Rows from block 4 of the audio encoder of a small encoder-decoder audio transcriber, named by matrix and row number. Rows with one number within an expert belong to one neuron, the router's apart. Each number is 128 + 24 x the weight over its row's rms, rounded and kept within 0 to 255. All counts start at 0. Numbers have three digits each. After the name is the row's rms in percent of the matrix's.
Before each expert's rows are labels from the 100 clips, of 14848, where the router gives the expert most weight on average: "top examples" is what is common among them; "lies over" is the class under the peak. Only what is clearly more common there than usual is listed. The data: telephone keypad tones over noise or synthetic speech. In brackets: how many of the 100.
# router: router (encoder.blocks.4.mlp.router.weight, 8x192, trained with AdamW), inputs 96-191
# gate: expert gate (encoder.blocks.4.mlp.gate, 8x96x192), inputs 96-191
# up: expert up (encoder.blocks.4.mlp.up, 8x96x192), inputs 96-191
# down: expert down (encoder.blocks.4.mlp.down, 8x192x96, transposed), outputs 96-191

# expert 3
top examples: key "7" (81); reverberation (74); key "#" (64); key "9" (61)
lies over: key "#" (38)
router.3 093:123122124100112120115141118160113143102112140099154111107122114116140095106113099115140111118143125115124167130141150160162171168124127097112098155127137076179124126136146137101123122123152161175150143144157136115126112088147119128141147147115089119126143107123163148160150149098070151139
gate.5 105:094120179151117117115118157126097166145130137125081087114106142184144090131106131169107094173150131141117134135150090120112120144150059155157151154124100124149115099165131115130110140125133136173154098094101138129104165124112142128130128138098120134105152127096157104094135083123111160123
up.5 104:121085176125120131095138102134127159154127154126094084140118148109144109139097138179100111161162113128124135143148113122091130119166106152149126161115094126164112092164154142127110113107143136145130105083102148115119142125106145118121135152101095144106146101095126108108155118158108148128
down.5 103:104120138108133123158150116114114130139128170103157143106136102099155120106165149095110149122144143154163148133158117098120166094131134115092105086126128182131121096137151133127103121131119089108141163107133128099102114140140077152153079151157168124112148115144104142115144124106127115164
gate.6 092:115132107098133116126112117159106140075109080128123144089095137119097119136130146149133142142098133125148128150126132139141136122149100090180134142136120096106164153155128172143131114181150172113093115167052149136088136152072144130174115153083106113128117138137116156094105141175165127154
up.6 088:133153101152125141075124117102158096158151177165117113158108104151166140129122132123087074150103127125124121134113136147139108132123149149105105119119150146124118138110111097179107163072143075099142162100135089146138149121162108131059175107162136129152152094134141105150129132132086140124
down.6 096:176111153128128126155146146137108107110122103137114159161106163126125132136104131126107122141154163072140137150142103173123126136105118159124146125119142135136185117142133095106084105147097128192128138098124120152144139088097125116111163121168102085151135079119101087123087108107163117127
gate.7 107:115113125133158117099120117118150154137143157141161173084121154119129106120149117143125144146091119151082118113165142102092164127103155114137163135110126132126140134160127134106113127137118111175146125099128109129151117118137129118191131111088148132106130116083114107162120114105127150117
up.7 106:162153137122113146092099115157105156115095140155134156124081098139119123099174123171088118124091133142102114135144130115115180110101157116096161121088127123145130091140141134147165135148125138173136126115158120125104144123142103100160115123089109144140123129080109094137121138123091143106
down.7 102:121138141148133141167173160132106118163146111135140155136127143133143124146125145095150157149118124139114137134167091127165125173092166118116162170106125147097128135092126136073110154109175121074111113165124128117112150143070134148152125124129134126180170109128146151083118098134159122131
gate.8 097:095137084156125169109093071101141139165093124130091124124109136117115140145126080134099095151108158127134117086146097148132135168179128168138089120130103095134112118155121144131133111128130141151084148127119150151147135149145133121124136142133109177128167119153167119111129157139120148116
up.8 094:141120161134127098144133168119144143093152126110146126137134158111144147100158162128117153127153111102149109146091136122102141090133109069116152098110174147099129135120130142139125139152119118095154164114144110067112124109091116092126127089148156105169092095110077158146126099141119121129
down.8 104:089160097112111096102155137125175175153108135155131145141116145102131099121090125140124089126134156113096093114138125171125112144125137124117138105161134127112104107111178112160138127124112177143166153165143126156124100103184131127138102111065109166140114126124131101124118133134138107139
gate.9 088:112110146099131131163153117146130107096156110133136166104132156129123127170104184124118179098146126111114151157102102132116126166126127150119106119142144158149104166137129130136109147100146153127116128096154190136121150113136107132125123118161099128132124100106108042116099137114115133125
up.9 080:108116104127120117148117127096144111147124125086080103150153119116123109116140096143133163158115164137143152089143133121138084197135128090138167113126159150136150095119132121092146118158106099118195141100130115130133147155096141087119086155102122144127146112133154164131136121129125105111
down.9 098:130132141148119153110130185156132102107123085116143147172100099136110145118142123162130071107148109139111158125102111111100187112138182167097123130105106165131171131114154114102094136147114155099116109120148148157105161142134131147121169113156145113126143107158115108124131124163116123142
gate.10 079:153115122108153132135118104169068120123143112126146149157149122136136143145146169113096186174145101157120159112109122124115131126095115121141114080124107150116124130161093149145117112093094123082111121129085101135107130114127118138088111143116112089174140125147104117163102126109166106086
up.10 091:143113134133134115084097148100143092091105145132148140116131138172134144118087095121157087143142139128133118120101085125068177165113107149105123165140126100109151149124108134147133135105114118099125108139099120136124127127130117119125126189129143193160152140147079120125140139118157095122
down.10 089:145142176119182159119155167113120103117144077087141082110163086104131102119153146126121166081147132145114149123172140114167127159091123139106133099139110120120104139168113090120123115126161118113162136134098132096129161098102139103157116147156152108093151116108103129170143136112173150145
gate.11 111:099080172101090083125133132092139139107148087131091152152162131130152107079111118134151157108161131135085114152105103132089146134094123134124114132154143147153169154156148099123102114118103140148116120099109119137162124172090121114124119110140135173131116128102052138110112134123148133161
up.11 114:177131124136177146118107140175109141134078147136133121100108143104125119160147166126115127114119127133152182127111128134141146106153178127145194105123111108122093134137132134124152182126126109112113125137182105122096105075148123139137127153103133086114106163133126143172096106117125157064
down.11 107:148155135141158099146080131176095127178090116154130108143127140130127143120088145147095150125115106115128118114134160126087119136086123144095149147126110099152108133103111105126133118136114109135200141133107175127135121116090128148138127131127108107130133157129167128119152095129133178146
gate.12 111:120153123126111130122087099110158125128128117109096089108095113090129168123109107132140152120149119134109107125131103126149114126100148107118175102121107134121138121141114168109164149127110094103172143143103108127147132075110125119135172132112110147102114105135154149119143143131101138089
up.12 106:130101136127142121143177149118087111147110119143153158148149137170127115157148157113130105127108166098144150119130127119103127136132099127114083117130152125136138122119136060139104102103145183155094103081152158111105112157123149158136091125136161106160143158099122114131107110124146113161
down.12 112:135110119068167125132152121145139124108125104120159119116151180075104110129089146175112150152116142151128182166106120121174173112086108126131107116138119104091121120108117164144097117130140128129136138094168137147094137139172148092167088088164104101102132130152137135063164113163123160095
gate.13 076:100139120070121119141107158138157101102102087119133129127131092130163134159123125149174117133101140108138127114154102120123130186107148141113105101148131139143061110096118069159165111129113125135149126123085106130146110105128160122133092169063137081150115106061089121097114138103124136093
up.13 076:091101100115093122132093144135163100091102123119141162121124114127118106134132108115156090166137145110136168111159096118140123151112138138139085132126125155139088105120150078140193104110146138168133123110111092116144147112115159123124135151102107084152107125092107109117104147082111120077
down.13 098:062140102114116138119149109158134147167146115098148138118116157148147098159124141116118102173125094118101102134091124123150144107148195135130145166133145146106169129093123141124095148102126102097131172135178116143125156136119126101114180127162137101141140156127129118108121148113142076122
gate.14 108:071103115134100136188109122158141102093168154132172111124095186144112171096104100122133116117128113163157152120130188149131155109104158114136099121118143132125114110125119133152136153144115141150142130143177138144094142149123149135143099150133121145109110126154094124136163101124141145125
up.14 113:155168120139158091076113147095111165138109115102115121128099093132134132165139150122138130180117148114108093132123097136139088137139164107088126125133139114144163130128104132106121137160143140096168152126152155102138132153122115123110163140136128107118145117114144145118123146158128122158
down.14 115:089137142075148130113126148099153099137166143151116129136135157139138077125152076128150137135117162147144108130139119133128178071103113142098135144116109160155136094150122107142145146121105138144144132080122163133149105116113140119130103152142125173156109150163129111132087143092125135146
gate.15 099:119093136154089158110149096114125119126107155153144128126117108142102130115181140130124144170105093118144126125126163118090147134115134148150126113114143159127143124164096132120102121139148132131108141086114137115128129188148144112117133104109121142111176143131134133103161252136107131108
up.15 107:119127142113139139119079119139163145143120126108148146117141137125137140133146152106134157076126144133138118113123123118171106136091141146123082120128113123141108116112147114149129135121116149107127095151114143137104094115165111098162125152115138104121100220122130154098111082135115155131
down.15 108:113129111148150156107097169117192107088101133171165130145082113145137123140121123138093110144114111121106142131140094101128110171142148130105120085148124103124136156130136168093157130116114166137150138143136113108126146118162122120144116136129155158107098093100091090118160125086102116144
gate.16 107:140154151117087134141169122203107123118124115132111119163126088085140146112150069151143129138085118107145102101068177154143145136137141157165100110120093121139173120105181160146119132114107118149110168125183156124107127130109106148134133132102146113156144102158092151083163142173104149155
up.16 105:114114141094100095156160106182116110094090130141077135171115119086148164121154117135129131161132080095114124123084170187132181105125128145128127104122095123156156105101154147110105110120078107144106170137155176126117123111125122142145143133110163104139128126155101146090141121160111165124
down.16 107:182129142113166124138129108105113098110139105099101141111126109115140168092135125129148124115161116122140115116114154123150123089086108149106179138129168113120165131119126133156140149100134108170136095162135096096140097163089124139131135154107086179084094136081118095195128129184100136123
gate.17 105:116115166113162092158108143101138145115100115107146122149097133149117152127125109125107132112117124144117158186121135101171097141164107110143116156100145107137101123109105141158120178155138089135132107111121099137152188082173137101113124136100095112131155103101137151164142126091149137147
up.17 105:148121137121121096163124110107128161150088129132106156144114137137121120118131103134101103103134139164063121162124113160166081147126105113098151141093135112146096134141141166163138149146133116133121126126106094122099167091151143124126151116112141134150160141104158090140146155114157145127
down.17 106:138128100138130128107124120089086131127141103119137091128146196076160095160173140124168111071129124123102142110133101179102158154125124095117139121101116131103057096168169120159109144125142150136110102111137128115142156149110168174105123168132142110133117157104116090146113144150133148152
gate.18 086:127102109136119136128148122110152113136120101106116169093118125164113131144127113127085106138149160105143140092117115134095153124122095081125141118075134092101150088107101114143125090147126113167149134127160060153136174132132129119171149146125140110107109120185139146092148118138124153163
up.18 084:144133129109136110132099139119125107094091143113114104113135104162083153131141132151114135110128117152145129137156113152138125096128146076117124101133176139142107136134124140131080133126144132110134151137144124105146119104113125135089092113114132110119082116127141099089088155145099146116
down.18 097:124145093157096140130159134102126141113139104194083090139135098087097100118111161115153082164163125128164126143153096093115143103095146181150100179097122106103139140137126132128129152116112134132097126129154117079103136127151142156136135090165100098190153156149129182099127100116109113172

# expert 2
top examples: key "8" (93); key "5" (77); reverberation (58); last key: 8 (33)
lies over: key "8" (84)
router.2 101:133150123129130127137149098114100120118148103118123151125123121103132127111123091122168122128167123126151124143116151131128096131126138145118162142077155106117137154157122164141160145147129122151128130052122102113144169077105131100160141124154147165137112128117145093105166169108098149161
gate.5 123:145142132129126150129112133150113101143098120162117143158109106184124165108115128140153171115092166141104125080153105120120141129107129131150129109134126158130096125096211114136126121123130111147124135151120086124125101131163139113168142130123142124155145114152118124123145149146120085151
up.5 109:122114105111123147171128102081162130145153143115118148076138119144109106117107148128095101136112121140147142102102106123148100134136135152119152107165099104129143122129071163074127134098107142128127100093099137114114120138136121130122129097115104120069141149127130131115135074124113168113
down.5 103:130109121142147173133135142144142114151120134123112125117098126180105172121097109156133106123117151103142108150136143151145131165144145118131111084131148104116111101147107075089111144137121129098148119136117124085153134095144087088150076130122118128142077083136131172123142113149101186135
gate.6 136:124140088121091108116124102162115124134120100114124119157143108120114149130134117116153072126154153113078179095136105124154094128123104128191094183104162159167119155139161100127155106102184136144163117126110150144133128172122117098123140126110119169149133097076135111127132124112117137141
up.6 141:108120124150157126133121140120125124112136124148135110096156150104138118092122108124119173103165089150141043131129155106118172117159107118063111101123089078076087089121096126118120144164103121088095134139142133087121162100104141136088137148111119116118140140153140117120081114106153119158
down.6 110:144126105173093087125116182119125156150132168127129148114125131150146133162142153126150110142113111164150107140147101109120129163093136152138175105127108106145127125128146124116146134121141113106116141098101068097154162113105153134180160152110118093108125163095137154093126071133126160175
gate.7 088:157139136111152103142129161130119130151153109103136088144148132106123129174133098172167166097150130098135137146115109154125140167144121089159135093115118127164133158101102124113147138134136084135082107095136168136162139145125120130098098097146139122082135139115185115159127153151126102116
up.7 096:156119137114157122113136141118102111120127121096135158100131122153101090140145136123122096128136128123144124147156117118145125157087152124122144120152088111149156142071146167151119135124144131162109126112130099130143126123117124159138128107183130122129070149068117114124184101162112095144
down.7 098:098128111151083144114140115139136127112121187136104096104111121132093103102133139115150143130126115139138122144177096100111129138103107154126117110116140137182173112140098135133137102127112094186119135102150166132093092121142114086147103128168100118136063132100108120127121127144157101100
gate.8 117:099145114126140116109144124143159159118116147155099138131139136098117144082156111134131110105130118176103149097085121132132091150123121102124152026123190134171113131153116151145130139089148135091157116109135111138134120135163130110135121067121171152183132135156121155126105152127099146127
up.8 119:153098147117118131130120125121081098153121083085135108126120107154136102156089150118131141137120139095159122166163116110114150109147144157122094213133061121080148139132145139113136136172093123145106138134113159113122142102078135130108127180126085096070127120097132115116154105112162134144
down.8 106:099142099160174100152120143101175125077127134146157092119114140116134136112108103142153125145148157133142123157134131123158114152145084103126158147124157101151116118071114124129151121146132126157152124152094119152169122130130169089160167135139158135154089171141151086136122131139142134136
gate.9 097:130119155157125135075143107105129135175124138099135140132118110122139164159153137108134103121123150119136106133175135128133145110155119147171159128079118150097106116156161095140170124110118164130107125108110145143107132119157172129121158122150117163089148196096108134122131110159139131109
up.9 090:129129102092110120165114117166139116063151099144138125104125127134111100091136129164113151110114117149136131109071131120119099142089121113098101112150131113147156135111078169126092117132129102136175153151124117139144134123120089108140088128088140110162097109143155110142119149123125112148
down.9 103:127141134125142127144102141122142152107139141144162149145147154126113118065085094140080149106137102133138150110124132115122118112140157133116114122104153134119135119096151131123111097110093138083191120126097122087098122100126126143138133136152161176110116131109146138136122147155148137155
gate.10 096:119133149123131128152123139154150111124134111109156148109132093113128107141115182113154115126116123120159128105132132146103083165159155094136142115116130109111152099146129139110159129164096103196141123085157119131143076154129115121132135111105114150177132096123099124135147156144119108123
up.10 097:137124098140097118088158141100081152131100127126105110151124156137132140131160069136141121102142128155113145154154123093173132107111141125115129107148151181126115166124133111115090165145160117067133116202133163086126165102131119146128131121120134108088142162144133145143115091104143141155
down.10 096:154091127112155176165123108165170134104099095176098155127124151103105098137124103110141127137123137129123109165147120096106154121106093112122173166103116131065126126099126123142141119139134112109127160118127128122120135141138095139116088127124129084108128037115126132109141132146117125113
gate.11 090:108134156120143117189134126136122153117153123106155155122126125145128160102100161120142188143112077126114158105106143165128134133128089132118144118140111141102110078096086126097182113126103119143159168143141131128084112129128164167132110156107125161153153129133073153106090167126138088141
up.11 086:094147136118122113171148096122179120113108102146130140114106145162130149117092142105111190150138110087117143114124178157104127120107130129102153143143128133099128113124095148120192131133080162154135121118146151132125100150153117134154107133098169099145162119114101150128141140103140126105
down.11 093:113110088154121106125099117101082127125127115128149134122131125112108141132155146137146155125164111107102085176132107130105131119113068145119106142127119139168126129142106103120082147078126144116104115164126144125068146134109162134114140123112080134141148117099106126114096130116120116169
gate.12 098:121125140107125138148121141115100110137121143138112147141130108109131162128112094116194173148135102126115125125116141139118136094145092135147159146153133152126119101113115129131097137104109150122105145130133128127169151137149132167172171164125096171033143161125065134131104123113122142143
up.12 104:137134153121120161147147156081122086154110127138106123163090088127165143141113114098181161141152085145118101142115136139128146096151124149141119145129107147121128098109118127117118118098113111110125130173133137137190125160160138129172148155145113151064140171153092125150140124110150122124
down.12 105:148118108110160137145104117149152133085137132133098135131164115086141084137123134192137150155098136119121131129102134114127097153178132131172054132104127095113151135140139130152118114126159135116131107154154120121131118076129104143107129074096137107161143118117130126152161167157116121111
gate.13 109:130163144144169106093134084127124099161103104126134142149121125139145128140154118134116135123097185144150095172094115081118165161097127107127118136080090128138131125178131087081144148139140161162141133138119131130131158135119141105135135146116083144169141134152150119096100155135151151117
up.13 116:119133119115169132111085131148123139076160119131135149117125109147106134075106107106130106151142122094081149090173129124134112221175121127128107128144166144136116130158113153190157085092098113133101168120144136138120109139152145095118120158160119106079143110131081129148141138142121119131
down.13 115:114136139126152108106141134132140140120077142129115102126152089159111101162158102126162110073097157093119134112123141116120124141165119122133097119164119138131113147098135119091118153123108139129107097179128134201106154124103140133108082153153078116125129197104103094134092115074118093083
gate.14 097:106147122126148143134174127133146075125143141166133125121128113085093095126125153118141118150160130080116122147128118118110145210064128134177122113103108185086104178166101142125133128103143129118181105157158139142069125142098117096101102122146164123144133140107133133140152159135160149116
up.14 092:105135143145179118146127168107138111125156136159117141139094104142111129121131115163115093137155126119138125151132151103163130091129111133154139133090127123095099123211120150110151093126110093158156093138145156152079153122088106092112115084108065082120131120139119156139148154088169122122
down.14 101:117115163153071128122141066097132157134128099125166148132147179144140118184129140094119135092160097168114107100094171134126093138098127112071163110128095119142111102104104186125151122109132146166122072144139093101120118136123128122109146115158105110147104134104129136109117150136124132141
gate.15 108:137137127129131112137130130164158106133097113103125110172149117092107162109122139104101111118186126109127142129149160112139125126148129142101110117197111155148135137133102136116124140160145148104131082146124141131129161140133154110126140114142124143173097111166128135150124128111125126107
up.15 107:112113115120114145140146102131130110133133136116097112153142134098098152127116117106141121128173121121086165127130148145165136149130127139123049105146136123141113117105108123129139152150163117162121092158141164098113178133074166092145125091141150131168081119155169145115112119089149121124
down.15 110:137095133092121153156131127095107089122160120140152103105137116178128139109139130141107107099116145138138159111136102178138103153163123122153088154096085178143118136098129158158137122109140117125150129129116121132087121131125145120119115147162135145092109151108125110144129127140136153128
gate.16 100:176142143125106114149123121100111148116102101104124132113122120110136121152096179120101120116115153133119147138149120125116120110143168119135117074101143155144131117096118077113173189109105169124117113131121140114107088108126131119114120143190101113135121130117127125109135179148120131140
up.16 105:112140112156123126111120125125132119112136140149158112138102166132109087116137090127163104133131118128144106146129091092148136129085075105079136156167136114137147122151135184157078059162123109136154175122154123132135114140134154156136114141080156182102138122118110127156122138110164129150
down.16 096:141120158119104132144122066116152155145151115112085149144103102150164089105133131122136120129121139157134086134119170114171158106115109138163162166158087104108109154213138114135139138131100138143145174129176157154152089094141151125123126124118120159105139117115116161142093077144092141130
gate.17 095:135125139111126159163153158126104061158146126126081099106151172108101113100101126135120136140132141133122141099142124124124123085155111143132137139107077140137137101130105140108143172117131165124122150125129104115158102102114114120146146135175117142106082140161121130102124119079154135102
up.17 098:144152131168123153165139129158113113146157142191114134111120176101142110122123118116143093169108103138150154130114128149105128082143117112174098137118120125144122130103087128116128139132097142109118128121100120083148088110118087119163148156155151161098127178133116136143134118094115115132
down.17 108:135136158138176107090177133124146190159158127118147142094128091114173161093125120130145126136116159150146085127128094114086137113115124122124129168103135139138159129129102163111102124163129109123086128082113097149116133106111110177140133112163171059100161113116107112151116144140118116128
gate.18 079:148105102142108143149107169131116200100114111099116158095167129108134090132144169098159111096119089153133141165110152121169085097086142164110137125171111112128111124153153111108128106174136162099105125130098147122110162106152112143147145114140117107142096107130165106112127154115163118120
up.18 075:138106122092099113121140137163133121125111163143105144142171112141077130085122158116126155124152122131122162140136120125149136116115104125095153136168118169099140115120162136114098143146127133091132140116168083134080102118145149142068157141124121121112142091080189092129138132113150125172
down.18 086:098124097120127101147170148105137144152134141124143091145111133149089113139143094152150136140172104128142131107141113171152135116163115124110122151124100097075138137168143175132154125122108121101178151102153128174134105110166154127134096104113123139116119146083115091160143123092134155125

# expert 0
top examples: reverberation (72); key "4" (72); key "*" (59); key "7" (54)
lies over: key "4" (33)
router.0 105:106127121099111178151107181103140118146107130124116128135136106112109096124113168140128141204125155112112098150114116141130111132149153125138116142107161149129086130160132169145090120156124151116118131138156168138141125112140106173130131128110131180153136153143096169102133140100105141147
gate.5 119:071116157106154130134112091111115080117142141143125132102164126139107106131126116123146133145144122122106128125126148127115186115129128117116112091121122111202127136112094192138128112138110134189114107109118123068118118116128123126066118163167145152142140126100127132087131122112134110134
up.5 113:170152120158119139134130166146139169130097127104111113136089099125140171125131127118133130136136109148153124121138102131166070142131118119155127157144105156054135110127179085132143141091144165110129177133144142181122142123124136127164129161104113106100131123164156110131110130154120137124
down.5 107:104120157108137116087132137116129149124140122145137138126120133115184104150122130158101115130119182085149122084161116161143129103182153114131137144133111123129160113144113101119119133114114128155121061158124160110154112105124121187101131123143131133165161160106153066103142100125124107141
gate.6 093:141113112158121156151189119086082126130112109109125126123113092167104172108124132121111147157152156150107131117111117130157092099137120097134138103172103132139107131109124113100145141145116165125158119134133095128132119116096138128096141122112095130122156109103099109165153118127112088143
up.6 088:125135165113152137088087111129126106138139133142113074127165158129105120152117153134158101107094084133143115090098104116124149119124127138136113136093096101178148153110143131156094131101111121125151155111113115095111157125142130127142124143144130093125087133155173118130106134119132127106
down.6 088:126141143141074097098143130105117168147155140089149131153116123158117166119109148139138100166117086106128160126147121065121134108126136108098139121137101136114124147167125145087135106118133067131089088148156118109139105111108110123192158118129134159080114114101114156098159095094121150103
gate.7 110:145149098112153154093126127148116138121119077162133144104121135147158142089112115149139112147132126138170127120129089105124121092099149108093111154111128119141122138131128163141129103114140155112103138120109135233102128099061117097108108108108110211164153103148145149141142153121149135152
up.7 108:127165113105119172099154130140141151124130093159134154098117133126149136101125144133110106163126131164146122110117116150140119096127155110116112135133126134102124105170133167127123113091160148090118149122117142208103132111082110085151127114111129223136181137128136165092144140131121159163
down.7 104:143101128123122123132157186163127178167124101144124161179108150094126107126163139139143119108172146133126117126147159121148159147086138123155122119116115135096070108093168142105149129133084056119107121125135108083151125077119122111174138145091088159134112116110080084132110131109140204117
gate.8 090:149113160153123121111166119175169136131166153100139138156155129128148083125124107137121164099129130133134100145136093112145153123074158113163060147091119139114097129147139093173118113150129119145128128108117142123056111118118137155108176098107090106132105144138126122153155125081114144126
up.8 087:149121132123135156141165122173157135113150137104136130116127136122142080095127131152122124135151111146151125123115115134131137107133160148169092143072157171122096128131160087180123102146150160163138142129121116106087093096138150137145175130112137143094127153149152181140126186093113123118
down.8 094:098102118074117094106124166143130172133137099111157116113150121065130145137140137142153112123155117141153136157142136136154132157137101158139175077157152092147119158120131133105108166121166126115153160111145129068135125115095140123119110131137124146125121134142095141117143130085130131117
gate.9 095:122117138140116137156128112132112106130149106148131149147143131155153095098085112145119135197095141166133106148178148117139105093107125125184145139165173102138137120148135127169119118107141121129125129130170096108103112139115129104118142117102118100153124163165090134147160121145127130096
up.9 090:135139127129137124136122105129094126128117139123137098126118123139108126135122173099160118093121162134112148155151148113102146149129119126101098101119165101155108116122129109105124128184111157113133127132071151113168125164159112147147115096177087162103122090119152093127142131140128114147
down.9 093:106145124126136111128148113143133141127064104119113133138168152123140152139097132123116174109132111116133110163120154116143115127122125119142127160109123128154145077106092099146086139162130147179133122164146141167128127150138147108115097140116141095142119173175096151119111131147100133165
gate.10 098:145086140160190133104149146157114104179130141119139166093156091124104159143099101137164106145131086129141124146079151155103123118119133109125106125111102110117126120215153090136111112135117145131109152134118118143143105101131097111130105120121144141121140122106140151116115118133110094143
up.10 100:104172116104179168144146098119127107145116113095132141141097121143153113153067138130131128104147077114137137110119149094139116084085134119116084125126134136155152132101142136122097155165126126104137111110163118176172180091142124184067112129105094168141134119118128115134157141123136152157
down.10 093:098135123129100106136092150133161129120086139127124103122092134108110145130134116134099132133100119135115101126146130143145153163167116094112170083150105181102092104087149098107111111090083104143092139142159135089157090166104143094141098115142108157161157128139136104144120131151141157131
gate.11 093:118144095151109105144108153137108125175110127103103157169141118141125112110171133138135117119092080182134090102121175160113130156097138121095121132159095138081128130154113140154117153156096138116120126099116119147099119140102125113108124161072132116156129098094142143096112104109154079152
up.11 091:148102169089149143125135138123136146102142132132149133098120132152159126127099119129138156127176167072165172155132105098149111091131125115165146120092152112125123128096132123123121124138161094100132141158117126121132129117145108118112154110131086130101111164157104087139141131152115165100
down.11 099:121172099153104122124148091135116124141145141115110125123125144172172126107134131104126081100157104123157149125138134192125150087125122112117122117155108109101113157179124175122150129143128155129139167098136121098141169088101084146117128132101110110140124120142153138125097124118072114140
gate.12 105:151130105123124110122111142089111119161136119112143137107115077138134117121114160146139109141168107106100120148132159151071131105165142168090135116127129144118119108155095116124097122141159095098167166113141123113123145121156117146155149143140126143138142176157131124147168120140142113149
up.12 107:149149103122137110094090137108102115152136139121188137117115101129130113119116153139131126140180119120105098163137155151059147123165135173106123125111156143119133116147092102125106107120137112094138150107125106099144155118135129132155166130123120171112132158139145115147148138148138093114
down.12 099:144151124098114155170114099143133158131057148147135091127146045134164100163150127131086135136132116137139118093116170113151170101126103120128122138140098170113110111134119150164136143104115119099099121173100137159131105139131160157138077135119145161139131142133127135165140107098081113152
gate.13 108:161141142119129187139131099077134113124104142132098114186142188137101126142107169168155193156117147140129126143102141147122128179126134136135108128151125111136093102138133133129090154117125098144122140119124132126115132115142145114139157113135123144131137200099129134139122128097134115146
up.13 118:099102117110110083139111137174127143114139121125147131070120070111173138128144107088109086116137128122146148125166117117137121113120129118126149119105143143126174143125101130140170103135149150137150117130141150115148105155155119128123124154122117120111112074146119121130105137164117136110
down.13 109:202101126105143120104107098128135117138133129118149133128116132173130090111129101144136142132120108120089148144156149151110143124158129154099150134125141127094063158148095141124148136121109113172153128128113160146116115127109129108126127122126107142158141154168154102108108152125119136145
gate.14 084:105114150128125102085117106137145136098147122099109122135138154177067159100169113130126139121109083140174086142090106107153128151129149164107117104142085178162109119131093097110123085145129116123155159127096098112153112124150107112092143103122119130145140146146146157128116169111120127116
up.14 084:122082133138145101143110124144054168107125123102157110119147131145113114127117129131073126142128135125140114144115103115111120147104143132079115128138104189153135118114117112115131110117168136140140160119103123135177126092137129117110122054139120113134122135140172153125110173127103124108
down.14 088:144125145126112179133101157092070114136120091152119093146147157103172106157143101106137143139127126139119134135117116097118140094123111089173133072131158139131139144137121184136143094107148126169103128146123112084096105111141118166126179136125144106155147117162178097115124144113128151124
gate.15 088:140099128145114125148147124116139121141100085151131118149139145138138150115082163168176151097149112133112140151110174129117147102125134112156093113155141148126135139138092101151097189082119118150152129108129158148104132144134093129133098138105134143105111154130116108132142162112129134131
up.15 090:124099118118106122161146119115141133141118113135139130156106124141138126119101195155156133121159114126109140164076184099127147101116154134172092130154117152113129143167107123148086172077099130149143118129144152139121140152154109120131092131127128148108132153132123109121125167132134104117
down.15 097:146110159099113120136143105127137135152103149118154141138106124181173099121130098106144128142109147104118108134143110126112132156177142130174169134128102128121128145088098141163137138104153107111111160097127097168146085130095109138105178112183128136124140116119093105149164101142122132106
gate.16 098:142139116095123106138123125105167130130116144124124098146140124119130134115165103135126162158099124118131138135171075121132136133121148157130120137113153132092139155130120124116102145106136081157112194133086131162138178160122093110146128161109073125123112120132193102113101105095120154121
up.16 095:141113117083117120131123108108123125123103109116141124162115119113097107110155123154136144144101120115095141151139086128119119139133154156125115134117144124061151142117142095124106143086169120146099171132137152134135192167127106117115126159117099120139103118132193112148106127087119152133
down.16 096:136132138149088131126120126149086151113135143163117119113097099090108155119123169159119102119115119122107105139115142117137170129124127112109090164125082146117129166120111117078134130138151149119119139078104146128106129151088156103105170127123097116110129127116166139103116129104096111173
gate.17 096:151161115079112120161126118140126151093089148078096133098132140101139118115195110160095153170112136103129128142085180157130106114089145144106099110143136109131107148098130137078135124128195118112125145140143103115105181140104127173118129130117103140155149106111144141127135099084159103173
up.17 101:088108139166164105116128126111135109150166082155134124149108126142078129150105122115135136090137119144136189104141107083119110175120150106093127108133156153086135097155121140129110113147088189154134114125140147139129105113094127082127116164137127126157101168132110106093129147133093131117
down.17 087:117127116098115155106118176107125145128135118150164146165167131152132105123133128148091129137131166121147116170146107149087175121132113108138137150087142150159085117130113119116131107121116138127130107165065144135089146119124125089136097140121083115175152148151157151162153141134121138113
gate.18 088:125166150153102116142171112147165121142131111164131144082110110105138106121112139181114161146116148098130121123133144119095134111132135095083121143077137106152144131108113105162143087156159094126149125132117122129159132132163108116132179125110119081128143095188144129128132112139117154125
up.18 091:111093147155114116112217101159146136122140157096100139112099114116141137090116141153121171150134143073070135146144095141122159158151144120085147133109135101127139132163112145127096162145166111152138128108121145129168123097160131147114153142116136082152130168165123138157117126124106157129
down.18 106:121132169152141132114086101120108091132177125131143093124112133054112138099138114119103137090138141153168134130111115131167108119142134149133129116111102092113083127132144117141090089158139127108139155135112107153143150110104131127109119156125135097131129097076110083091090087126141132133